From a checkpoint of a small multi-label image tagger: 40-pixel images.
Rows from block 5 of a small multi-label image tagger, named by matrix and row number. Rows with one number belong to one channel. Each number is 200 + 40 x the weight over its row's rms, rounded and kept within 0 to 999. All counts start at 0. After the name is the row's rms in percent of the matrix's.
After each channel's rows are labels from the 100 images, of 14976, where the channel reaches its highest value: "colour at peak" is the nearest of a few named colours to the mean colour under the peak. Only what is clearly more common there than usual is listed. The data: histories of elementary cellular automata, time running down.
# convs1: grouped (4 groups) 3x3 conv (model.blocks.5.convs.1.weight, 224x56x3x3, each kernel summed), inputs within the group 0-55
# convs2: expand pointwise conv (model.blocks.5.convs.2.weight, 448x224x1x1, transposed), outputs 0-111

convs1.2,078,157,125,226,173,195,201,218,197,291,174,131,200,160,181,257,229,238,203,210,206,212,156,246,151,163,168,285,240,200,213,137,194,184,190,258,235,170,160,261,224,194,191,224,249,180,253,229,166,214,149,286,174,136,189,199,159
convs2.2,095,174,200,220,238,171,165,203,166,250,219,165,161,177,263,124,254,245,146,276,180,228,223,177,172,183,187,233,152,187,124,192,186,185,165,197,226,211,197,172,106,238,192,255,229,204,269,130,256,246,172,146,218,187,183,202,253,163,215,152,169,198,178,164,192,215,187,214,254,201,224,204,254,206,251,145,221,248,248,183,231,252,244,206,176,135,211,206,159,187,189,202,161,223,227,172,138,193,248,297,206,183,250,260,158,240,201,163,145,144,236,197,131
colour at peak: black

convs1.167,086,233,235,156,251,131,193,162,260,168,191,202,282,211,166,108,141,209,238,204,231,187,148,183,104,220,139,192,186,172,139,198,196,182,249,219,160,205,223,249,138,186,202,182,235,211,207,215,196,178,173,156,217,160,204,158,287
convs2.167,091,203,173,250,210,187,136,300,171,243,187,245,163,289,245,189,135,212,204,189,226,221,181,147,122,169,218,239,120,123,179,187,169,144,195,183,152,207,237,192,213,169,152,164,189,207,146,169,238,196,245,160,213,184,223,139,186,203,192,212,210,224,196,188,198,245,185,200,197,137,179,196,164,169,227,191,142,179,147,289,216,213,182,208,193,117,228,207,215,130,190,287,212,184,170,277,240,192,188,159,182,196,193,232,100,202,233,225,207,188,195,219,295
colour at peak: black

convs1.87,086,149,213,167,244,178,217,305,195,130,253,210,225,127,207,147,196,186,183,188,159,175,180,182,186,189,195,140,166,202,221,227,164,241,161,195,227,265,209,164,206,265,167,194,169,132,192,144,160,229,204,241,138,113,231,161,147
convs2.87,099,178,194,229,176,171,143,221,169,184,245,236,264,199,213,210,244,230,259,290,217,199,214,160,162,139,218,134,230,309,253,196,186,182,230,177,198,272,272,209,220,190,136,199,190,268,208,296,254,251,185,192,207,266,136,142,140,194,193,258,185,257,241,190,251,243,128,188,166,160,207,213,250,208,217,192,211,198,186,235,206,93,228,264,149,108,167,215,150,178,160,288,203,199,101,237,239,215,137,232,193,273,89,197,236,153,212,129,210,178,170,203,214
colour at peak: white

convs1.86,068,138,232,214,186,170,242,252,213,166,173,166,178,208,189,199,107,157,166,173,181,243,192,177,127,115,243,151,179,172,207,212,171,194,261,193,255,209,214,213,183,181,126,265,143,190,138,227,226,267,176,137,168,246,246,180,211
convs2.86,102,205,232,130,184,201,245,264,256,154,183,175,187,233,267,186,292,146,151,138,248,163,144,252,279,193,235,268,219,194,253,261,197,206,221,231,192,202,247,212,181,207,211,218,124,206,237,290,198,226,247,199,283,179,159,295,254,182,185,182,174,245,169,179,264,246,145,200,232,149,202,182,225,206,193,214,193,174,174,329,292,190,179,248,236,191,150,202,175,209,189,160,137,210,154,177,186,124,221,226,221,242,158,137,231,226,218,201,259,167,194,184,178
colour at peak: black

convs1.119,081,213,220,182,228,243,190,137,191,197,171,149,166,229,222,162,145,146,172,157,194,196,178,200,137,216,172,132,251,207,182,119,182,161,193,112,216,238,152,120,168,178,248,201,148,263,170,178,161,165,254,191,227,221,214,277,237
convs2.119,098,213,208,217,199,252,199,192,276,112,182,239,248,130,217,195,122,173,177,226,130,196,143,225,264,181,189,215,194,202,182,208,217,245,218,197,268,146,201,281,230,184,228,124,232,146,247,214,217,155,147,69,250,168,157,221,253,227,260,237,199,202,151,205,226,124,182,130,161,231,186,221,162,167,224,239,191,161,209,154,192,200,226,198,215,180,168,232,225,190,170,181,297,144,209,202,299,133,249,243,211,197,201,171,203,166,264,318,205,192,201,193,242
colour at peak: white

convs1.106,144,188,180,207,215,199,210,295,192,182,156,217,159,195,218,173,208,167,220,112,191,284,229,228,229,156,187,271,261,215,193,171,175,271,196,263,181,140,191,181,147,193,206,227,208,176,270,161,110,174,184,191,295,200,192,199,178
convs2.106,106,253,209,169,127,254,198,197,247,151,182,217,203,187,140,250,142,194,230,175,238,135,236,232,161,236,219,208,214,268,224,171,297,335,188,185,206,254,196,239,246,210,202,192,236,201,249,190,132,180,192,197,186,156,235,177,205,226,191,204,211,235,200,236,208,161,206,173,222,173,177,163,222,200,186,224,156,202,218,106,207,183,258,218,218,190,150,180,237,223,188,204,168,215,179,162,174,179,142,181,209,181,213,226,238,238,183,179,226,146,264,206,246
colour at peak: black

convs1.53,091,146,195,151,305,173,232,128,224,229,216,156,190,242,228,164,164,154,197,250,267,194,183,190,220,193,231,167,172,241,233,190,149,150,113,187,198,182,192,218,243,242,228,212,128,259,250,180,195,190,238,199,292,167,202,219,175
convs2.53,099,284,149,195,204,241,216,266,185,225,146,172,210,240,273,200,233,251,296,148,160,196,123,201,148,197,186,222,204,202,167,256,180,281,120,233,162,234,206,144,208,201,226,201,192,227,217,179,225,201,155,161,177,120,131,187,132,260,188,174,231,203,166,253,150,165,244,196,237,167,144,185,240,153,282,190,236,155,224,236,174,226,147,174,190,194,243,161,134,218,189,155,224,211,196,212,216,143,176,247,171,166,198,238,201,216,246,195,192,257,229,158,221
colour at peak: white

convs1.62,094,125,273,195,197,206,223,268,204,150,195,191,226,153,211,139,249,191,162,228,133,227,307,194,168,244,231,168,192,153,219,240,134,187,191,238,247,161,210,154,202,222,157,277,196,209,214,184,206,223,205,185,172,111,222,148,204
convs2.62,098,169,261,205,175,227,137,203,111,214,157,264,158,156,231,196,224,209,207,154,217,161,171,173,235,193,274,149,233,201,264,221,181,200,177,250,205,138,271,184,223,176,204,142,208,218,196,283,301,162,157,204,129,284,135,233,150,206,183,216,179,195,168,172,251,218,177,139,221,209,304,168,153,149,167,162,157,168,190,196,228,150,147,193,202,169,194,184,184,173,269,196,188,237,300,146,162,176,195,198,201,260,129,155,143,114,197,171,124,192,220,201,167
colour at peak: white

convs1.4,078,199,202,197,165,261,254,200,157,256,218,229,192,212,228,243,282,230,183,112,191,197,162,232,170,172,217,173,193,191,178,187,130,198,161,214,164,165,226,97,173,183,184,182,166,157,141,164,186,285,190,183,141,210,269,159,258
convs2.4,099,183,223,183,152,186,266,182,160,184,297,206,225,194,205,162,138,217,173,146,186,207,124,244,129,227,193,188,221,213,264,217,134,175,186,175,156,162,180,237,181,175,206,189,231,220,151,220,262,247,216,212,240,164,180,182,193,204,157,178,189,194,202,189,266,185,187,216,221,190,155,159,224,189,253,169,176,206,193,213,237,213,200,207,219,227,156,206,200,185,234,174,248,247,190,249,165,137,205,190,236,192,195,166,226,182,200,179,165,290,201,190,125
colour at peak: black

convs1.22,102,249,192,235,225,140,144,179,170,203,110,228,116,244,175,145,228,192,204,196,141,197,180,233,236,199,155,212,217,174,138,280,225,145,189,183,197,172,227,310,166,163,233,172,177,164,204,250,243,217,209,144,231,187,193,170,167
convs2.22,103,197,221,171,157,178,144,204,172,225,106,189,152,233,238,260,225,199,178,204,211,223,188,204,168,216,186,142,163,150,140,190,213,168,141,128,255,220,152,182,218,123,208,175,216,258,229,107,146,194,154,197,122,160,218,196,200,203,226,190,234,156,268,243,205,187,151,185,165,257,135,168,181,133,212,178,213,232,234,201,133,203,222,202,205,146,219,161,178,196,226,264,215,233,149,203,208,205,234,230,231,85,229,168,154,147,177,177,174,208,174,196,280
colour at peak: black

convs1.51,099,260,199,177,224,184,217,219,241,216,202,197,220,232,204,135,215,206,239,199,138,265,173,197,189,217,160,121,210,283,225,273,227,180,197,181,246,183,201,243,222,186,215,280,218,253,215,127,174,203,215,303,137,137,235,221,161
convs2.51,093,157,184,104,144,217,133,200,170,213,154,223,203,183,152,237,165,229,144,209,320,149,166,198,205,128,200,184,168,135,210,199,238,178,149,208,238,242,201,198,145,186,213,223,197,146,249,174,191,182,210,241,136,241,214,183,210,181,242,131,140,253,267,186,67,219,201,176,240,160,246,213,180,170,158,240,219,155,170,170,165,192,146,245,230,212,262,180,229,191,230,125,198,238,195,279,224,255,168,219,142,174,159,195,187,224,196,85,132,227,181,202,196
colour at peak: white

convs1.99,108,167,155,170,238,186,282,296,143,249,168,188,223,230,216,254,225,174,184,185,195,203,244,239,172,221,206,181,230,196,192,165,224,262,208,206,130,176,284,184,185,164,212,245,157,193,297,129,254,149,260,196,213,223,187,185,189
convs2.99,099,187,190,145,162,148,185,238,170,154,198,162,265,217,157,150,182,219,190,165,228,208,197,151,117,151,223,219,241,211,150,190,241,176,185,214,188,244,258,169,196,195,122,150,161,182,179,240,242,229,295,187,169,205,234,179,135,189,155,182,124,230,193,234,239,262,240,197,202,203,237,214,170,180,162,172,157,198,172,212,158,188,174,173,251,176,149,242,225,240,112,205,168,219,234,281,113,237,232,121,207,264,223,266,325,144,204,156,213,310,183,183,236
colour at peak: white

convs1.219,104,189,214,211,211,209,285,219,191,226,170,237,273,220,194,185,145,227,163,230,232,258,191,221,179,167,99,193,142,260,248,220,240,217,179,178,278,236,212,173,110,236,186,229,203,205,197,228,180,161,185,193,176,297,128,212,186
convs2.219,110,166,262,183,181,208,209,272,198,151,216,189,175,167,200,242,239,214,213,227,239,168,159,188,212,266,209,181,155,169,238,175,264,187,206,109,191,199,175,209,248,225,166,198,182,163,237,177,229,145,119,243,233,243,164,224,209,165,119,249,128,193,130,194,164,205,159,161,164,189,125,195,129,195,125,367,187,198,260,184,162,199,150,208,148,200,201,195,164,183,146,238,223,190,175,174,210,234,195,128,185,208,194,202,206,241,194,216,242,162,221,246,177
colour at peak: white

convs1.8,101,208,203,199,153,181,179,204,190,198,134,209,139,165,232,135,219,219,163,198,139,189,209,205,244,200,185,141,223,216,258,148,242,142,198,195,253,269,242,271,175,222,236,107,249,188,213,201,235,273,249,211,193,168,178,166,108
convs2.8,129,244,163,204,141,188,270,157,271,143,210,208,210,154,152,180,239,202,153,216,270,232,155,252,171,178,234,157,193,236,230,189,251,189,151,195,166,142,192,214,159,317,185,234,216,158,288,168,230,267,280,257,197,155,195,176,173,257,132,185,242,183,208,156,180,257,131,242,162,268,207,189,157,275,196,228,185,168,267,234,170,247,194,206,209,196,182,148,259,175,228,297,178,206,298,227,221,198,167,143,202,198,160,169,231,173,196,152,168,210,212,244,195
colour at peak: black

convs1.35,072,205,173,178,181,171,235,188,126,191,183,152,123,169,202,205,246,265,182,222,177,169,192,220,163,197,197,145,247,244,258,147,157,168,209,227,228,218,165,164,212,184,171,100,237,242,251,195,171,264,225,122,180,134,168,135,165
convs2.35,099,229,247,220,152,187,256,179,275,216,197,244,193,181,113,157,230,263,196,260,139,156,131,222,185,155,185,215,195,236,216,172,169,214,162,174,193,265,219,86,153,120,209,217,246,252,221,137,208,258,183,110,200,156,136,142,184,247,154,155,266,241,220,203,133,208,266,222,201,222,244,202,254,187,214,220,233,234,181,144,153,198,146,242,178,154,195,195,155,202,206,257,178,189,277,233,241,190,168,178,177,197,186,196,189,195,236,170,205,153,207,181,198
colour at peak: black

convs1.69,108,162,225,221,265,221,186,204,219,192,224,236,269,176,147,123,179,172,219,146,146,181,305,162,119,210,265,160,246,167,185,183,230,149,146,234,228,187,265,204,181,197,167,200,152,192,180,100,229,197,173,182,198,193,209,190,195
convs2.69,096,203,129,179,227,183,228,211,177,173,183,196,243,126,231,145,188,181,160,280,196,192,179,135,241,160,179,169,214,191,107,151,232,169,167,141,146,237,257,215,200,206,185,209,245,126,154,169,196,186,176,214,192,203,164,148,195,157,234,153,173,189,212,316,265,197,217,164,227,126,284,208,223,238,181,191,212,160,194,154,220,163,262,253,190,216,223,208,147,199,229,94,161,118,125,141,167,199,261,167,188,167,215,220,191,208,241,144,287,178,192,232,207
colour at peak: white

convs1.39,096,178,199,226,216,178,181,263,154,180,224,257,154,186,199,176,217,231,204,165,248,154,177,115,201,195,246,104,115,150,205,217,177,209,165,242,189,110,235,157,227,165,190,182,200,234,188,210,138,209,267,260,208,207,117,214,184
convs2.39,098,252,211,196,206,211,196,201,194,240,212,194,175,221,212,182,133,295,228,201,220,160,166,151,190,179,175,224,234,176,260,223,212,232,151,179,162,177,150,175,267,186,220,171,198,199,175,299,191,107,174,227,143,249,155,125,171,205,231,191,218,212,205,210,224,135,311,196,123,140,188,185,210,238,204,148,174,135,183,224,87,202,196,184,266,145,177,117,194,158,268,128,186,171,201,151,194,208,226,286,180,178,159,281,166,185,172,149,164,144,178,284,219
colour at peak: white

convs1.6,109,231,280,175,216,170,196,205,267,168,187,216,198,230,226,218,247,208,162,197,178,257,148,192,197,210,127,166,316,199,270,158,220,167,212,186,211,128,190,275,153,193,226,132,192,201,125,200,208,240,184,204,145,183,188,207,137
convs2.6,087,198,138,274,179,112,192,183,215,141,227,151,210,171,177,171,180,169,180,170,209,318,151,230,202,196,169,142,228,152,221,135,214,90,214,200,218,137,200,250,226,244,245,163,254,129,267,220,147,214,244,162,247,216,221,163,170,174,202,147,328,203,168,193,174,236,235,208,174,200,216,205,196,202,183,194,201,227,210,144,233,163,189,131,205,152,267,258,236,215,185,151,149,179,252,119,163,157,274,218,148,175,191,249,168,202,207,267,141,183,175,210,179
colour at peak: black

convs1.173,089,210,217,205,130,237,166,232,233,198,179,208,195,243,98,172,245,115,216,132,221,212,176,174,193,202,162,232,181,139,237,193,83,225,165,164,177,215,121,236,217,163,184,252,243,207,152,210,182,165,195,197,192,162,266,208,217
convs2.173,108,194,268,203,133,214,170,255,176,190,231,157,246,208,178,111,167,181,201,197,201,210,146,184,158,212,223,154,199,158,250,177,303,153,197,217,202,304,215,169,150,209,132,142,304,168,234,175,217,108,304,240,228,207,240,243,263,228,273,170,145,173,251,206,198,261,203,226,240,260,176,176,220,287,230,242,168,217,118,152,205,140,198,196,179,224,172,213,210,186,236,206,220,218,236,175,221,282,178,187,161,176,181,262,126,231,175,213,142,149,169,210,242
colour at peak: white